From a checkpoint of a small self-supervised image encoder: 6.93M parameters.
Rows from block 6 of a small self-supervised image encoder, named by matrix and row number. Rows with one number belong to one neuron. Each number is 500 + 40 x the weight over its row's rms, rounded and kept within 0 to 999. All counts start at 0. Numbers have three digits each.
Before each neuron's rows are labels from the 100 images, of 14848, where the neuron reaches its highest value: "strongest on" is what is common among them; "lies over" is the class under the peak. Only what is clearly more common there than usual is listed. The data: rendered scenes of coloured solids on a plain floor.
# fc1: MLP up (model.blocks.6.mlp.fc1.weight, 512x128), inputs 0-63
# fc2: MLP down (model.blocks.6.mlp.fc2.weight, 128x512, transposed), outputs 0-63

strongest on: white object; light from behind the scene; disc; its colour: white
lies over: disc
fc1.230:434506510496452466499475535477499526492441498535459543516482478546495473512479466522462502492474467501456558535495536597492468510523457528490462494444558459521566489531476490478599521557462578
fc2.230:497506511543562539547483485584450533487486485528454462491525457450501512535541500514505518505507423526517490624561524468516506529503450504545514523524475466508512521441519454557443471467530467

strongest on: dome
lies over: dome
fc1.144:519499529497491431513492516518454577474491441482501524507537501488561431460452494459504474550511507515486459492559563609483534508517497550539450528433511476533431550521464553482532495552465470
fc2.144:476562507527572470463489476479458545530495498489489511489558472422534453517547518476491514479496434484465447527539471512522507446529524521537452512439526486564498517523508464549540456465484459

strongest on: white object; its colour: white; disc
lies over: disc
fc1.477:501500479511510482492550562499459480486487473499541499456451493442510553484561516551440495512453546449510500567582489496482503518496496500511491521527557411523478513471537541499482532611502540
fc2.477:549516483368444528489532410515496463611478477566491563473520442574552486431519532546498458511539520487449536472564447478535502542493528501565535479552501551475544480443526544525462497437521480

strongest on: disc
lies over: disc
fc1.417:496442577473571483467496466486527513561457534474490552489489501476450564562495529588489562433517501545510542530499513468535480538559482504498534487490501483503578511540452491433436511520519529
fc2.417:446488444478569509574461511467517461498504480522533485542562511537513502486509492492488534544585565513561559481502470493532430521445533529486496498496418469506490453490499554491610560556512491

strongest on: disc
lies over: disc
fc1.351:418444484443500475543417467489521478418491466493518496535502541523421560465520515590448496510489517504487488482507530487458442519512535472477535538512529449561515499412517504472553444531483478
fc2.351:500513504438513506467562462408546524434403500518472513433471493496458501503520523501501505472484496530468536458440516562561534466523423472453513479479501458568541503518580520530532533525559513

strongest on: spring
lies over: spring
fc1.481:407498514510555607517469536541464400476502468439437521479516452441565520494544526473486543541511497479584479549513520563470486501442499509490430513468472526518430560548474484488454482508507545
fc2.481:557488541520495487514490506515587494546505514502537511508489503541465509502463510523500468464576517544487552478517526484493477496473464436534619523520419502468559481434517500537531569416501454

strongest on: white object; disc; its colour: white; largest object: disc
lies over: disc
fc1.331:496480529532503471437502362523460532510445459532505424541502529535501438508545515536511521511462449528518531532518572490472468522453516558455488444511503508533505457438422505464464495493549510
fc2.331:506550468458501449518535519445447488444501531505463421491490538524489444537412533495469558521513580536512485521539518520494570508570468479515493490471468498492433428570501498571508479506440506